python train.py --arch="vit" --model="image classifier" --dataset="rendered scenes of toy objects such as cars, trees, mugs and chairs" --train_examples=97500 --image_size=24 --crop_scale_min=1 --horizontal_flip=false --targets=["count", "its colour", "light from"] --num_classes=[4, 12, 4] --norm="layernorm" --norm_position="pre" --activation="quick_gelu" --head_dim=32 --fused_qkv=true --bias="all" --qk_norm=true --parallel_block=false --moe="top_k" --num_experts=8 --moe_every=1 --expert_mlp_ratio=2 --experts_per_token=2 --shared_expert=false --patch_size=[2, 2] --layers=14 --width=192 --positions="learned" --pooling="mean" --mixing="mixup" --loss="cross_entropy" --residual_init="none" --optimizer="adamw" --lr=0.0015 --beta1=0.8 --beta2=0.99 --eps=1e-08 --grad_clip=1.0 --steps=6100 --batch_size=256 --epochs=16.0 --lr_schedule="wsd_sqrt" --decay_fraction=0.4 --final_lr_fraction=0.1 --warmup_steps=610 --weight_decay=0.2
Rows from expert 0 of block 7, named by matrix and row number. Rows with one number belong to one neuron. Each number is 200 + 20 x the weight over its row's rms, rounded and kept within 0 to 999. All counts start at 0. After the name is the row's rms in percent of the matrix's.
# up: expert up (model.blocks.7.mlp.up, 8x384x192), inputs 0-95
# down: expert down (model.blocks.7.mlp.down, 8x192x384, transposed), outputs 0-95
up.96,084,175,198,216,237,237,206,186,206,201,182,207,199,183,171,213,210,190,186,198,189,184,204,216,186,225,210,188,242,195,193,222,212,209,201,186,180,194,194,185,206,222,215,162,214,203,207,206,239,219,187,173,163,179,201,188,224,216,194,239,234,210,200,174,188,197,223,202,240,179,193,186,217,186,214,190,204,237,217,203,200,194,189,207,207,171,169,165,203,201,201,184,211,201,240,184,200
down.96,090,188,213,185,231,173,207,226,160,159,191,187,239,174,189,187,208,170,231,214,209,187,172,236,188,156,163,228,203,216,209,214,180,195,206,165,164,200,189,180,222,202,212,224,232,194,241,180,183,198,177,198,207,210,197,177,173,179,207,206,199,197,193,176,189,240,177,219,187,193,212,189,208,222,224,205,222,196,178,196,200,195,223,204,197,202,192,198,197,189,209,233,245,224,174,182,179
up.97,091,200,219,192,201,197,199,196,191,183,189,186,242,189,215,199,205,191,176,203,204,186,215,194,221,215,200,204,228,179,204,230,239,200,188,196,179,172,221,186,180,222,227,203,173,176,208,201,190,208,177,194,175,211,216,183,167,227,237,182,199,206,221,189,216,203,210,165,164,218,209,198,217,217,215,154,203,194,189,182,227,213,215,180,203,215,208,216,208,201,203,208,202,200,199,151,204
down.97,086,211,233,183,191,181,216,213,180,187,185,167,232,230,186,249,189,207,184,197,239,219,189,163,187,235,208,227,187,186,193,176,189,191,188,207,174,221,211,200,170,231,210,201,228,183,206,210,183,233,186,236,205,205,173,188,174,169,183,177,204,238,220,186,206,206,167,189,177,200,197,224,218,204,212,176,184,179,175,180,208,179,208,178,195,223,175,179,200,183,205,224,205,224,185,203,166
up.98,099,222,215,199,205,194,199,221,181,190,193,206,216,197,236,164,216,214,164,191,216,182,237,195,224,181,189,207,199,193,193,232,223,219,206,217,202,173,225,196,185,233,193,186,192,192,208,229,190,209,179,184,183,201,198,204,152,237,215,202,190,214,219,184,192,227,187,174,154,226,204,192,211,215,215,143,178,199,186,178,219,207,212,198,196,226,211,246,186,208,206,216,221,197,204,152,212
down.98,113,234,243,202,185,186,179,213,205,184,186,196,220,209,221,239,189,200,192,167,234,220,210,168,204,227,204,225,185,183,179,190,214,184,191,205,198,217,224,210,212,229,178,208,204,177,205,202,187,220,186,230,201,196,156,190,175,195,189,182,198,225,205,185,184,181,177,188,183,213,207,214,225,212,210,185,176,202,180,173,208,186,217,171,194,215,201,184,189,183,229,215,180,214,195,176,212
up.99,125,212,207,151,207,213,227,182,184,197,199,191,178,225,214,241,204,257,188,197,222,174,214,226,174,198,205,210,219,202,201,214,191,184,165,187,224,187,210,214,183,234,199,178,213,176,185,228,185,189,208,149,169,197,203,223,196,178,194,181,189,244,219,196,190,200,206,196,202,173,213,205,211,193,179,215,214,198,235,187,184,179,177,180,185,158,160,223,191,170,182,223,204,236,191,185,198
down.99,158,169,163,173,191,189,202,167,205,228,217,205,204,208,197,204,175,229,197,234,175,210,196,229,201,228,211,200,232,232,182,199,202,187,188,224,221,228,186,234,180,213,221,173,206,210,174,223,196,178,209,182,150,198,194,236,212,166,185,185,183,200,219,198,203,193,189,202,204,179,197,215,210,195,180,204,235,184,215,195,194,221,208,219,209,155,178,215,195,183,192,199,177,210,193,208,192
up.100,111,208,183,221,220,213,198,177,196,194,196,199,176,227,168,208,222,179,188,186,221,210,171,181,220,210,197,208,228,191,198,172,205,210,232,183,226,178,205,193,223,196,198,210,205,181,203,197,211,191,179,204,193,176,241,222,228,223,188,214,199,208,190,192,201,191,228,211,221,172,197,190,216,190,193,191,177,248,242,222,227,182,208,179,195,237,204,183,243,210,186,173,218,187,243,186,183
down.100,127,203,214,160,191,182,211,210,191,226,205,165,170,182,194,230,180,200,219,213,200,198,187,222,196,222,184,166,190,198,189,157,163,175,239,213,191,200,170,213,213,207,187,221,195,235,195,202,188,200,186,213,193,199,184,211,209,210,203,195,199,173,240,172,227,231,157,225,192,186,195,181,180,202,190,217,205,213,175,211,201,214,209,211,215,157,189,211,205,161,243,224,200,203,218,214,168
up.101,108,188,199,189,245,179,231,203,159,201,181,209,188,182,185,236,233,174,166,186,208,134,209,222,189,177,160,217,231,211,224,217,241,199,210,164,194,186,208,184,228,230,239,191,214,188,201,208,200,222,168,178,185,197,225,209,198,207,190,205,220,214,187,187,166,217,229,195,214,193,188,169,220,207,224,254,225,187,200,215,196,215,190,210,195,209,185,162,188,211,160,181,244,186,218,173,209
down.101,087,200,201,178,156,162,202,204,125,182,222,190,236,199,182,218,192,154,185,215,209,177,186,185,183,205,196,210,216,206,218,197,212,181,174,179,183,163,195,176,163,190,215,204,212,202,212,205,194,204,233,227,189,185,216,151,176,187,211,169,213,231,205,180,182,202,215,196,183,197,213,207,187,199,229,172,214,199,200,178,204,198,204,185,174,193,199,215,231,210,226,248,204,199,190,173,193
up.102,100,203,204,234,266,211,194,208,194,172,198,215,209,213,174,194,210,174,192,174,225,165,160,246,175,169,192,210,220,190,210,233,212,206,198,171,197,211,204,188,224,223,207,175,221,162,208,200,212,221,198,186,206,202,208,226,221,211,178,218,202,224,180,198,185,209,207,183,224,210,204,181,231,195,207,239,177,194,223,212,215,181,200,223,193,211,172,176,193,224,167,206,278,193,207,204,202
down.102,096,170,194,164,211,171,209,185,166,182,190,205,205,182,212,199,186,156,201,192,201,187,192,200,173,206,182,215,236,214,196,226,224,193,198,186,197,169,211,192,175,217,205,193,179,221,221,191,172,221,190,218,174,174,200,209,191,154,211,187,220,196,203,161,190,186,194,221,202,219,224,180,193,198,199,197,240,193,196,215,206,229,187,205,185,196,198,175,245,192,214,207,195,174,231,163,183
up.103,105,187,208,194,217,234,222,192,172,183,203,213,184,187,179,223,227,237,203,197,197,190,236,226,164,177,180,208,194,196,241,227,188,194,179,169,199,195,200,186,174,210,212,181,206,167,184,201,192,205,198,156,189,209,222,200,250,211,190,216,211,213,202,202,197,202,225,190,206,167,209,205,197,191,187,239,202,215,206,201,206,203,187,172,200,176,183,203,231,174,181,177,231,222,201,190,213
down.103,085,180,224,199,189,180,191,188,173,181,206,209,252,181,156,211,186,180,174,220,187,186,165,213,192,238,199,220,235,233,190,227,232,186,183,200,157,218,178,197,185,202,215,230,236,199,229,221,191,230,187,201,160,176,203,178,201,181,207,204,228,188,174,170,221,182,186,201,226,190,189,205,178,210,184,192,238,214,204,207,212,203,206,203,188,196,212,174,213,226,192,161,234,178,200,197,180
up.104,104,183,190,185,210,222,240,217,162,196,169,202,199,171,201,175,218,214,217,200,187,183,166,241,244,161,198,216,233,201,225,226,240,204,202,197,200,238,204,191,216,207,216,194,203,170,166,197,233,210,174,169,200,181,226,228,223,162,218,187,192,190,200,175,220,194,212,191,212,213,218,205,202,173,178,218,222,193,200,223,235,202,226,207,217,215,191,189,201,216,161,164,210,191,208,191,220
down.104,078,206,211,166,194,181,217,200,129,227,206,211,205,220,199,165,226,224,188,208,179,196,220,210,204,191,170,197,172,191,234,195,186,188,216,193,168,205,192,191,214,195,224,218,234,201,208,208,218,189,220,180,189,227,235,204,157,225,209,212,201,171,210,210,214,241,229,200,182,223,179,206,157,190,217,171,217,198,169,196,212,205,185,186,205,208,196,214,241,197,168,200,201,187,204,204,194
up.105,113,158,185,193,242,256,199,213,210,161,189,211,220,182,205,169,217,192,208,197,175,191,176,272,203,216,206,198,259,216,191,231,196,223,218,175,193,210,203,179,227,216,200,173,207,181,208,181,192,193,202,175,196,155,201,201,202,184,216,218,189,204,187,173,182,181,184,203,229,199,217,190,218,181,158,241,213,210,214,219,182,186,184,208,188,175,183,179,177,211,193,181,238,190,198,185,189
down.105,123,171,207,173,213,168,239,210,128,166,208,179,243,185,212,215,206,163,187,205,195,161,191,207,171,177,213,212,218,233,234,216,195,183,185,181,228,218,224,179,188,233,178,171,205,208,215,206,171,214,203,193,157,192,218,217,189,163,208,202,168,224,208,190,176,225,170,204,195,199,222,181,231,198,211,224,214,173,207,177,197,202,224,193,179,198,204,195,191,192,172,201,234,198,196,185,218
up.106,088,179,196,186,233,217,204,220,191,186,191,185,200,173,214,190,212,208,186,192,225,176,213,235,212,152,188,184,209,173,203,252,210,195,186,195,195,194,188,175,184,236,207,166,181,202,193,201,200,237,196,157,203,182,219,209,206,201,189,205,194,245,203,200,183,202,183,183,204,222,258,188,222,208,202,222,167,171,211,208,188,196,207,177,193,173,189,212,238,200,196,226,235,184,195,174,201
down.106,089,159,195,180,204,161,230,207,179,187,213,163,178,169,252,211,168,215,198,191,205,193,212,200,190,208,202,210,178,217,217,205,185,191,177,209,210,206,202,197,163,194,182,189,194,231,200,180,184,196,218,252,192,239,191,217,201,167,201,173,211,206,225,191,192,201,173,197,177,180,236,206,220,221,220,219,181,176,190,187,223,177,242,190,154,188,207,232,224,156,223,218,176,228,167,221,165
up.107,098,171,216,196,179,214,214,200,176,190,200,217,189,196,207,158,192,220,178,203,186,196,188,202,235,213,215,207,187,257,200,237,182,176,251,208,205,207,199,198,222,196,199,221,184,194,203,197,191,210,219,169,159,208,220,241,231,186,244,191,180,210,184,183,239,226,190,204,197,183,231,159,174,207,206,210,227,188,206,202,225,172,220,209,184,179,201,221,189,189,198,172,179,184,168,209,237
down.107,114,188,183,211,208,253,222,187,221,217,205,192,168,242,200,204,220,213,216,225,189,191,198,210,190,167,195,179,190,191,193,144,177,216,226,184,246,229,185,205,199,177,211,191,181,213,167,202,182,164,217,207,186,216,211,219,193,199,208,213,174,188,218,223,224,202,206,221,187,217,195,219,192,224,191,203,185,199,215,217,194,216,202,213,213,193,178,228,202,205,215,203,230,233,224,225,163
up.108,109,175,212,208,214,198,221,197,173,172,193,212,218,201,186,175,223,193,164,231,193,141,209,202,246,213,174,201,206,213,202,214,219,205,208,190,177,223,208,159,238,195,247,169,169,201,181,223,211,221,211,166,168,188,225,179,225,201,191,195,196,219,212,159,217,219,200,199,219,178,195,166,194,213,219,202,225,190,208,188,220,190,239,233,194,198,168,159,214,197,170,184,226,204,194,186,206
down.108,082,212,209,192,194,176,210,215,167,213,185,204,187,211,208,194,204,215,194,205,189,207,195,194,212,212,187,206,199,202,215,203,201,217,197,198,171,196,193,227,184,182,186,207,179,226,211,213,213,224,197,191,191,206,202,195,180,160,191,199,241,179,165,183,224,196,198,239,199,206,184,185,160,254,198,218,210,214,192,191,169,186,195,222,181,181,171,198,199,195,180,229,207,213,196,228,167
up.109,098,182,233,143,182,195,223,226,169,189,179,173,170,187,230,215,214,221,191,199,240,161,225,202,183,173,206,235,178,195,248,206,176,169,169,184,204,200,201,186,207,230,209,197,210,224,191,188,201,191,197,184,218,211,226,207,219,213,205,183,202,225,215,197,201,238,195,187,176,220,225,205,205,226,206,227,185,200,215,216,202,186,239,201,226,198,200,211,220,169,184,219,228,198,195,198,213
down.109,090,194,212,170,193,200,226,194,136,160,213,188,214,175,176,200,211,163,199,213,214,188,156,205,219,204,183,221,208,244,216,241,192,179,215,182,167,166,171,173,214,171,210,243,205,212,197,239,210,191,192,205,194,200,236,189,200,188,242,204,219,208,200,198,225,210,207,209,165,199,196,204,171,217,216,188,211,206,166,210,186,189,224,209,167,211,183,202,214,215,197,244,232,205,181,169,179
up.110,094,173,243,184,202,187,206,223,170,190,176,197,175,194,248,201,201,170,142,228,219,156,201,197,206,183,216,220,203,213,211,210,218,200,180,211,229,187,201,225,209,212,221,193,169,220,185,201,187,190,213,196,169,192,204,220,219,208,229,179,218,209,203,206,210,232,207,189,210,208,233,147,206,253,243,209,167,192,171,195,209,195,210,192,226,184,206,225,202,181,198,214,199,222,180,188,185
down.110,091,178,223,201,211,202,196,234,172,194,202,202,206,208,177,179,201,167,188,196,246,186,182,198,213,204,186,184,166,190,180,192,185,210,212,192,162,216,191,163,222,188,202,223,209,227,178,203,234,206,228,197,203,232,179,212,169,201,195,193,183,201,218,180,207,221,196,196,200,199,201,205,180,219,210,194,173,201,190,216,205,183,237,197,179,228,166,201,227,214,210,246,245,193,212,193,205
up.111,108,185,168,210,249,205,207,228,191,221,164,177,210,162,210,183,222,220,209,197,183,198,192,231,212,173,202,191,219,187,217,225,195,204,180,194,196,225,212,208,193,245,186,226,203,154,187,202,224,248,173,171,196,197,201,222,200,167,199,188,183,184,224,211,183,192,208,209,214,202,220,193,200,190,240,224,187,188,182,205,206,189,210,166,224,250,180,241,229,183,193,238,212,171,188,183,224
down.111,120,239,209,203,197,166,194,207,170,227,211,193,204,228,188,184,201,210,193,182,215,209,235,156,185,236,199,220,192,190,198,208,214,195,178,223,164,162,208,199,185,181,199,192,196,198,246,215,206,217,201,222,223,214,209,179,160,194,180,163,249,194,175,211,182,186,212,193,187,214,203,190,181,201,213,155,231,213,210,199,191,202,188,209,202,214,214,171,202,207,176,235,174,211,206,215,210